{"dataset": "phrases spoken by 400 fixed synthetic voices", "n_mels": 64, "task": "enhancement", "pixel_unshuffle": 2, "orthogonalizer": "newton_schulz_5", "batch_size": 256}
Rows from block 4 of a small spectrogram enhancement model, named by matrix and row number. Rows with one number belong to one channel. Each number is 128 + 32 x the weight over its row's rms, rounded and kept within 0 to 255. All counts start at 0. Numbers have three digits each. After the name is the row's rms in percent of the matrix's.
After each channel's rows are labels from the 100 clips, of 14848, where the channel reaches its highest value: "top examples" is what is common among them. Only what is clearly more common there than usual is listed. The data: phrases spoken by 400 fixed synthetic voices.
# convs0: first 3x3 conv (model.mid.0.convs.0.weight, 192x192x3x3, each kernel summed), inputs 64-127
# convs1: second 3x3 conv (model.mid.0.convs.1.weight, 192x192x3x3, transposed, each kernel summed), outputs 64-127

convs0.89 101:161077155106173140146102108122107120166118064176080131113190115160118075116130127158068084138151080128132168131160170075091130215096095133121075106077122124155090146099088164087135153108092153
convs1.89 082:061198106168133118097115173130128106126148176108162144121048157185139153138131086072159165126103162133141086100116090156169115064152116115180117141092138103135069160132149111136136122076185124
top examples: pink noise; clipping

convs0.178 095:154044134141123090119073072135119167144130127106096125103180131167129160122150198064120132087092101102117112100146069165137106113088115142132092110162128185157142092150141102141179104170105174
convs1.178 155:117065094116099159093137163103080165110076133107132100029149084135137111103165101131142070178144147105125143151164180104144113137119134114115145139112148125138157134127141169140150066083186143
top examples: /ɔ/

convs0.107 088:138163176141117161141136092123108131086133139108109160088095100123079076127123163109143107153135140074117121104069118130082141099144130112113190131184060109064078121091082128081173118116090124
convs1.107 078:158093152079146050071150078136104136093065098087148193101141134165095132116113127130133144150131139146178147158090176146107108173134140159128112144113164177224169150137152117120110105155115141
top examples: child-like voice; white noise

convs0.163 104:092134123112150135133138091132072162110135150128137074097094190163126120167106156167051103115122153120158167152123126094116112125129080119138094106125118120119168085114128072094145164123141093
convs1.163 097:173140116099087128167143113107159144117119110143161120144187141093123128166134114050168122145123159135165060084082081144131190114146114142161119169125115141157106161121068223192186111166125146
top examples: pink noise; rumble

convs0.119 109:070215119151161152147141158131102123077088139096111083120119090123126081107077160202122087126132154108119115149147134076118089119120129104126105128134156123104123101135101152137168119121111202
convs1.119 099:119120152095088073129121104103132129147174110116113192145136147160152122147131064000170205152112170143175149134119059126127129115111144145123158138149114136164133142097129101135079120139151135
top examples: rumble; pink noise

convs0.183 122:141123175123172094192219101136158165161169130088181113146123156100238144128162157066145109098150095164089100152135131131144130143118157097120121185083194112181157136129159140111105122111123141
convs1.183 117:090146068164131124090119112149190123115132118220166123110107133114047140143129084168159126129150138112147161130046145109131141195123125124141094144130149134088142153114173088162125150125127120
top examples: /s/; thin (high-pass)

convs0.19 092:133111132102154087117099148127116149131118130078092139136124196111137184151142140068127146109129078128143168077115114150116045056127110119095173082187152115081095127150088075116158083131163094
convs1.19 093:127078107144127180147148109084100150100129150149124055169146158072137104135126072166137139154157143122092130080135140093102135163157140184130178198101133076100153115092143222113172190167080133
top examples: rumble; thin (high-pass); white noise

convs0.118 098:131060121087109131101095130102086140093129116166112132140191105071129055141126127131122103132126118123143085071110168125117124108123104148202109116103103106118118117101122130182102153118079165
convs1.118 095:133110092113130144154094144137133135169117191132127126133155153171209146087166067067156128068110165075123123147097055114148065083117104111131131129115143119135115145122160094131171128115122068
top examples: pink noise; clipping; white noise

convs0.84 091:165110115090154198089119158148167144186095094120174143066134092160094104177118108186110136114122187106156150150156103123099176156089142141110139069148127173119165161143164127115139127091126152
convs1.84 087:083096143094185116091118155132087101113148092103117091154131140105138118126129192182150105110130091132041111112167108103135089129122112084125155169196129096113140111156121135133158197136131160
top examples: clipping; mains hum

convs0.90 093:134122152100223116138151072117122139078115154088139112114196136125103109078175148111183103107138131095143133162135159131116132178134129102117101124158154099124115109183194116128111118127118160
convs1.90 093:058144178134137131132182134105189170162094156105147159112141130163157115236119118067107126220110138113105125124141064136167102143110104146130195161172124124147132146138119078125148140116161072
top examples: rumble

convs0.13 109:127143167172166158142091192161150105103165185079147161122076170103099177134147148108191116065146163107129099135147111102160067120128101120064159112120172157144146094214145130139184174138115162
convs1.13 121:154079125110125176152153117098142131120078125173165100150140123104176128111118113112149119181137209142103139019108131117096117087108113189177154151171151114104131143074151122097172095117106085
top examples: rumble; child-like voice

convs0.71 088:076048096112106135084124086123117115063139106161141105088162099103085053126146102165142139149139093075141150127126134112128125223121121123113112099167140131135121120180154109138137116058060207
convs1.71 101:121117159133105146189119103145127134140137131136159100132103126113156151135164080021161133108126119156127172098103018085130130067139137127075147172122160122132144102082120071075094122123220090
top examples: rumble

convs0.81 087:153161057141169163089167098139102143151097122099157089142094133129182130164165093106102135130132062148110147084122125189132142164108104122185123123097086062161124143087115162090154077120152112
convs1.81 084:129116111112122145150132152027170103050180171145133121065097167140084180120122159186119147154122113093121129148126148066135151127083114094098148080143128167095153128167117151125119181122121055
top examples: clipping

convs0.7 103:094108139066176126173121097086135147114097133146092036114175179160140087114164141149059134131145117144090100111155213113110151124118139078203068088109067120095131137115171150146083108148159136
convs1.7 078:123153112107071092130094123118206144135124181087122139184153160195127112141091114082084115030139152078133146109056039109186103072110142146116218171114128109100182153131160084052136147081109117
top examples: pink noise

convs0.25 091:118115046107052105109098163197103138145140152154128117106069107133111131125162092136120075066091148193127154174122202160089118073093181141134142186170066124098091075054151121142145134141141058
convs1.25 101:208119128110128112131124094121122127179160142116126089154140127094160125124080110100102124163134167108159185063118080131101136169168116137147122139154137112191144158124023174176059151106099130
top examples: mains hum

convs0.168 102:116134133061148161156101090118113088115123178080136102070208158076122114161174103153150155146135126100106131061086120121095107193154125091143113149146148157145151132107119153079065094082085206
convs1.168 104:116161199154110116103127135131150164155116157123099132184127077120098105173094075073184094119144101138143118178120130121198165137125105130146146103171095135146167178114133106109146124128205087
top examples: child-like voice; pink noise

convs0.152 088:112188088142147160120098112141137121087101162056120126075135142131147183152138103107094103056118168098187137127114097133206092122155138214100129105049106124130122172112141115131121154167145083
convs1.152 087:156110193105099153169112167095085123149153109157090102166122123062098146112133180187091112148145105158130092158103151130101199140125105038143135112188087162133140142135129105091158124142142175
top examples: muffled (low-pass)

convs0.39 094:116128112149134169154044117131120160139101154111134112099121128127120112094136164049132103135115174133080139075124161126136143075101100112138173146153076085060137098143094132072127132141125139
convs1.39 092:115097128133080089135139177129059087123086156117115081138140140109175111115106074145109111142089052101150110159122116134112154196148125150114182110156161179231129173113084135172120104062119120
top examples: white noise; clipping

convs0.167 091:098118124130126122142138148212135107095126091113133075101141117115148131179184165109143123084109147109155115105121118134091105071147195118147089172111139085141105086127126162101186078131168109
convs1.167 092:111115113140143189142149150092084137141166130182148192195082136151131125109088105132070093092145106110179162115137154128109173132130221119126226110161135170173168147139096151115167203177124111
top examples: /s/

convs0.100 096:149156112092168104156141094125139080110115150139130128148143125148120156099182135097110155143079089160109103055108068161135137124158164113103131105168135093083092143133186077071083146187088109
convs1.100 096:133139113038111150124122177124097147187123139121161122123186119153108119134054121133098144154148149072147145104131123108171116123113135197202115122137121142151144128096075060101127108140163119
top examples: mains hum; clipping

convs0.185 099:176122117071098098145137115098133156101082110182131156187147151180071096117121112141101157123149176113113109037127156119105210103159195135120123080126100115099122093146188095086148128132186091
convs1.185 089:112118136176102119161168135131137144190130157103129180144158109184104064126124179101184162142111069158109126093138112131123088122139110153154152125150134149160143161118135034122101138063122133
top examples: mains hum

convs0.162 085:048162112104102137119092125132139134000145095122093154150125118099086154135133153099084095136137132131089149193137095146122130153082095094175142148128091127122138080079092058133153192110136117
convs1.162 090:165082101103137139106143140122083124150135120132136057083140101089120103150144120177113121093140132117147117161108122110120131192168149149127091086147154138155122134146173154092063064052138146
top examples: quiet level; child-like voice

convs0.144 108:136149099158113133161109124119130068097154179153152106125101092094076138100122100058114147090123135109128122091089063143102149160139136166105106102162156100106135145122100109104100148130141104
convs1.144 122:114134143131127118075132112158137147094111141077117141137131143133187088178217134171161121154106142111137145137255201160102120109125121126154153181128107145126130138143126170182157129105148109
top examples: reverberation

convs0.143 113:115106133111132160130129157099116153146133099136117141135109091094104073128110135117159115120152166139137113134107186118092106172130094144105129117207112134133145146196117161213070095092046183
convs1.143 106:136156099143128097145133121133150117136152163103157082088118140139134119132077102108125165117101068098094153140107070105130187099090150123105066119165133147103129130153160049126130108124142104
top examples: rumble; thin (high-pass)

convs0.60 087:139153163122105145133104116111122139057090185131120178101138115147129126150124134121125086043147158145082124166116125134090130086111137102125193123126115126117154093069096100126165134099103094
convs1.60 091:113120140118130117076160123134134134155144112097129089128101134124104143138186138137158123160152150133166153174172131129102135159145099143125077123151158146158099179150153099094071097139109189
top examples: quiet level

convs0.120 083:144076142113137158147144148159099139143029142119057130132123114109147161159101067050075092166104122132152104090104159142127105129114129182148151113106139097139093125107148128129140114129114132
convs1.120 085:121157086119131128136103144082112059164155148140162136110124154154125105109105198167168181147108184086139108141131113088108215159127102124181121085161152151086086136173146121103149119159136096
top examples: mains hum

convs0.117 082:121148128122113148121134085131090081169113162163102178137157135186146086126168155080113095137141140147065131125149134101129138113138150134102169138134103112099109092177165142116171123126141111
convs1.117 076:143058131111152124129154107104108175048130105079148125107115102093163169133061098133108128122108142105156153167154128123102141188091111142169114139070144149151139186149142088084103090147087120
top examples: white noise

convs0.54 127:166084128082117107070059147194102104138135081173166111116139143123167102130128176133105082082182097112134153115069116129164128090129151108095139142141137180121154098108121140118185102105130141
convs1.54 104:150159115116136172185125083088123195125149149120192163078110121142150149140101088101101128164097137137090094100202148096118154142114172136190133149109159065122116103081080102136147139182133105
top examples: reverberation

convs0.56 096:086080127153190101107177122076088071111188140173129103160143159087084077144100141142128096105128081126139114149139152105126102167117106145181064142084155117163142115161088124124102084150140085
convs1.56 082:132164109117139130114136130125130133121104135105126137116179143197152144144101037011193142102084197130137116170091124157098123089116184114159155114119115118153109171124109197158134129130179229
top examples: pink noise

convs0.16 108:023151154110147168167137146122104175162141117063138156112103136156118100204083163110120076057146138100143050100150119085168154123121126092095125107107139148146125113179166156167145144117104141
convs1.16 111:165103133148103133123139131141115141129108164149122166182142129111111091111118103057144133199103102171126194051127063093112096095146140176085091153167091121145131088108121075076085079144133173
top examples: rumble

convs0.10 104:127145179070162087070170063149107121136122178091142083102072096060119106111179148121197159170162122148098137109142148114099071106100131104079090153163121133093109104192155115160164120159081165
convs1.10 106:125130110102092154153157147087147151168068126124165119159146140111124154103122132139133080072128123110146082086146072093159162156110162132173170160164172145147155129087061153085153092082110095
top examples: mains hum

convs0.104 118:091169143137129088119111167100137114000117091114092163093159135050000075132124106125122140128138069133138147119095119121176127182111195099160126150123141156116092109128118130094104126145146098
convs1.104 105:156093134116131146140123050086127120058097142160140120179148113151146150135112142130148078147140177124116128141146165134130089128134119129191093113115117144130122096079120120113133136149133118
top examples: clipping

convs0.15 107:085127106149086151140151144153041103165129154111133079121118119127103136144147114079146122153133140111122083097089102136199147069096126136197114120115172128133121106145160142163163065064107098
convs1.15 119:143127126103167081124175138114179176139125114204109096101164130117180126103101152138128109110153114098153118159076152124119128220080096134109104146127152130135169179079160131118108212143156100
top examples: child-like voice

convs0.24 113:203056177076088142128128125166166124118111125186107108175080153095134155196141113113115143146156132128081105164128060174084092125188149139075067162176108087094113104207120183126151151162156054
convs1.24 114:118118098089150165185112096174111154109121153167103055151166148068109116104111170135147147037111167085135118094110171095081127135118126079122164126080156152166128160153096113203151129105131047
top examples: mains hum

convs0.1 101:138049093119118138103129097088128141196096159111104121163129155084138171160084171111134129139130138166126087121068087104119091107104128096125110075100132131215131139160109151114130076107123129
convs1.1 100:096161141146120154121062198109168123029124072100151172097106115170109127080087137128081094118091130084098134155084176156125118155127146117152146103172137138062121102149090137112177144188122087
top examples: /ɔ/

convs0.75 124:133191122059122120102094161121148116137113089172104112139125099214092173160144118162096166127088137116133100104186094122127207111128113130127093113155097166121123157114162120112107081055115142
convs1.75 102:110177139172189180094072090156153122127143096146044190220116126061152110127144136135113126102122095155087175087160186130120138135213165140136171126119109114145128068153146171113119196148102121
top examples: muffled (low-pass); mains hum; clipping

convs0.50 110:144106157174144112138193128124096014084100132135118115092208161136118043126144169169161166104128099133175112049140183151128146150100181109167061128105139141136096156132150142163098157154137117
convs1.50 084:130161141142091124148136141158160126149109122112132099141138105155084182101155089089140081000149196103115119131096039114138105071134106133140160155084137106119157123133127087051204132095101125
top examples: white noise; muffled (low-pass); clipping

convs0.125 136:120136116108131110095087141113087120117121126119119129129100094108104119087133109159146141130119115128123102117136146118117104178148106150101157138100096118140105102088144123147127163134102132
convs1.125 138:132132124166104158152079113119129094147117126154140106130124159152180140101147127100122101083169113121161079101155139113170171114118118123222128127134141140113133095107122148128112108103127149
top examples: clipping

convs0.140 105:146102138138158104112124064127164122081123102123143075121108130164116143092168152093073166113155121128156136102154095122142141102144146116042135180078068152123100157151125149090110146104142058
convs1.140 101:085131138133107174146086067138107141199156148143117136131117160095176103149091093122114183157111112093109102101088121107162151068138072137139091078113082183181210114109173133147121116140125159
top examples: child-like voice; thin (high-pass); mains hum

convs0.157 083:130251137198185143127153139119180103114126113086158112124106125140141111156132159176135100003128116122146115152176138098150114173103104108110080118100154138098132113145113103213165139156082153
convs1.157 095:085110076120105159151155111143157120149129140149157133126086114139085106135125087013147181255125102123104138110079089133140118100094147157159138118185125114154122135133149150131128130107148109
top examples: rumble

convs0.175 102:137110129141123126132137118131163169106071107195115134104065123116170128119128148161072185182092156154180128185138079155075136184087146147030179175137125177143161152127097089080134150127094120
convs1.175 090:128119073168129121136166105123098116142140102071137015115094077143075152147124126096137091031119139091055153119138168143149135091141084085135128103118158094098122084131154159206143066156161098
top examples: thin (high-pass); white noise

convs0.86 085:071074113053111168205168098155108131102129118047144051103103136117141191138088107148115133159121078132080087159107111089106084178113134102144102198149161129164191098154106127096147120126133102
convs1.86 104:118132144187174099085149218123133121215122090133163141175107130122090143141146131126156134101157108165155178090151133149103142102159115139104110133083109142114088077152183113107152119101083166
top examples: /s/; child-like voice; thin (high-pass)

convs0.9 134:116041109145108151127114087181100127137131090142108100143179112104107105141120093131170078128151207150164119151093128124082101157139137145094127138138113142112186112221114152141118126143076152
convs1.9 133:130102137134168124190152146179108124136100141113103083134154140099067130112088128120137115105114139147096144027081131112110148092128179141152135184178130120109133133156075107104138101102082223
top examples: muffled (low-pass); rumble

convs0.55 093:094093161141103095156158115104083088135145053091147086121120143131123154135139146090108093123137157168147124111166099107129090100125139158093139116135080099094142099132145102102113130092110106
convs1.55 094:150146092131120180200115110174106108100136139159128123157166125158151095102106128164190127147118148097115152140058149164202185171149122118141145144123148125174102133134077132116133100152162180
top examples: mains hum

convs0.155 106:076129122118091090118109096232124115123138123153135165130128134168144125158122123120105115137110116125122093113138129136130100150099069153150115101134124161139162107188117137120201083096162134
convs1.155 107:165102139089101126138141100116091117131199096154133090164113084118094139144188161144112128120169139086137114111094114132078075117116145128129149156101130095118138137137137169138129199179136145
top examples: muffled (low-pass)

convs0.188 130:079164154117155125156127134130145069125156143103134147147093160084110114164124155150143046076122155101128095062155139138150119130132122138028099072105141143129138133246168137087146121152136166
convs1.188 113:104098110095142125156140130123155111098115139121125137069106121119160128140151162086127176255130137155117128082062087160102126084087109161104122138150115126143126113079134120027158116098104137
top examples: rumble

convs0.44 089:102205119221149094158169166131108114141092159129120125140126162122125132082146082103135157131075137194108176148169111117098092115081107133143185123142116127132152111107141121082135121146115115
convs1.44 106:153109066095118185113119078120138116084152102118147133078065096141131146154084197132114104124122133101102120142048104129194137213161131142131104159110107115089084140129119117091084143078119106
top examples: clipping

convs0.176 084:091129084111117090105104010103123093133112151127113110116132135219205102136154093097141079054158182109114124091173122119158161155129162114096192084138162099093125101143144129100194120128129125
convs1.176 078:127118138106131116111110094134146144121096103091107196088132119091092161131138091116097179165131142117132114114079133133079128120139154161180119119104140151182147135117168151090069088153093143
top examples: white noise

convs0.49 093:104150119118155182168142127137150166133122113160119123151144109139135080111139125127158086101146148094133117148141089078104120125125159111068072120107107129091156115135101080098089137144149114
convs1.49 090:155078146157163137171187186085127107129107171105150153121185156129056134129085113071109115110108120120092098145126136154099114114162096107214176100153115119178093096144099129126168127134145130
top examples: /u/

convs0.47 099:089123180155217127135131137077164186087166139134166125097156108124173118154149120141122116134127141148088139141155077133153146099101074111177151178104154095117087123127094103146157120100201163
convs1.47 120:119136135131099151073124119152153128133145121209200115144099084081092156122067124112130129142149095087161095119113164126111161102155132104126137168062155153146168170111234154214086206144084042
top examples: thin (high-pass); /ʃ/

convs0.31 099:088172142186111109152145105149134104115127131147126075141108166128153130149089147166074110104130149132105070164113119109129138129127142150174073097138106176132143139123080114044126160099165102
convs1.31 092:124135117131179135140137118060113131135169138072115111123151144123113122135138099000133121114112141099138100110158159189080130139120064101109168141101115123124081143123155202255146079155121162
top examples: pink noise

convs0.147 154:172113140126114115135159106102103076106168132180138093156094145051125095118114122132113137109114101121112112155097105148131093100106140161227211126087130155130169144127119120181062131139153086
convs1.147 101:116185131131152117149112121110128163179094142123088141097163158119143137140150125156131083123121132145128167255153115095144116082135135089117186144126102072128096115130092143094169149124121170
top examples: quiet level

convs0.32 117:152125111084093136153148145106116176113122069145122097121121113156140111074101135122184125166149160144063144153125112082173166163066127108084255093127135099117160168143142128117093176089098107
convs1.32 114:110162177178104108107154151106175112159088147062149175153155114132103077127132103100133162101119107116132083114126112118130074150123097147148057118177127144144106139106127124158128091121124168
top examples: white noise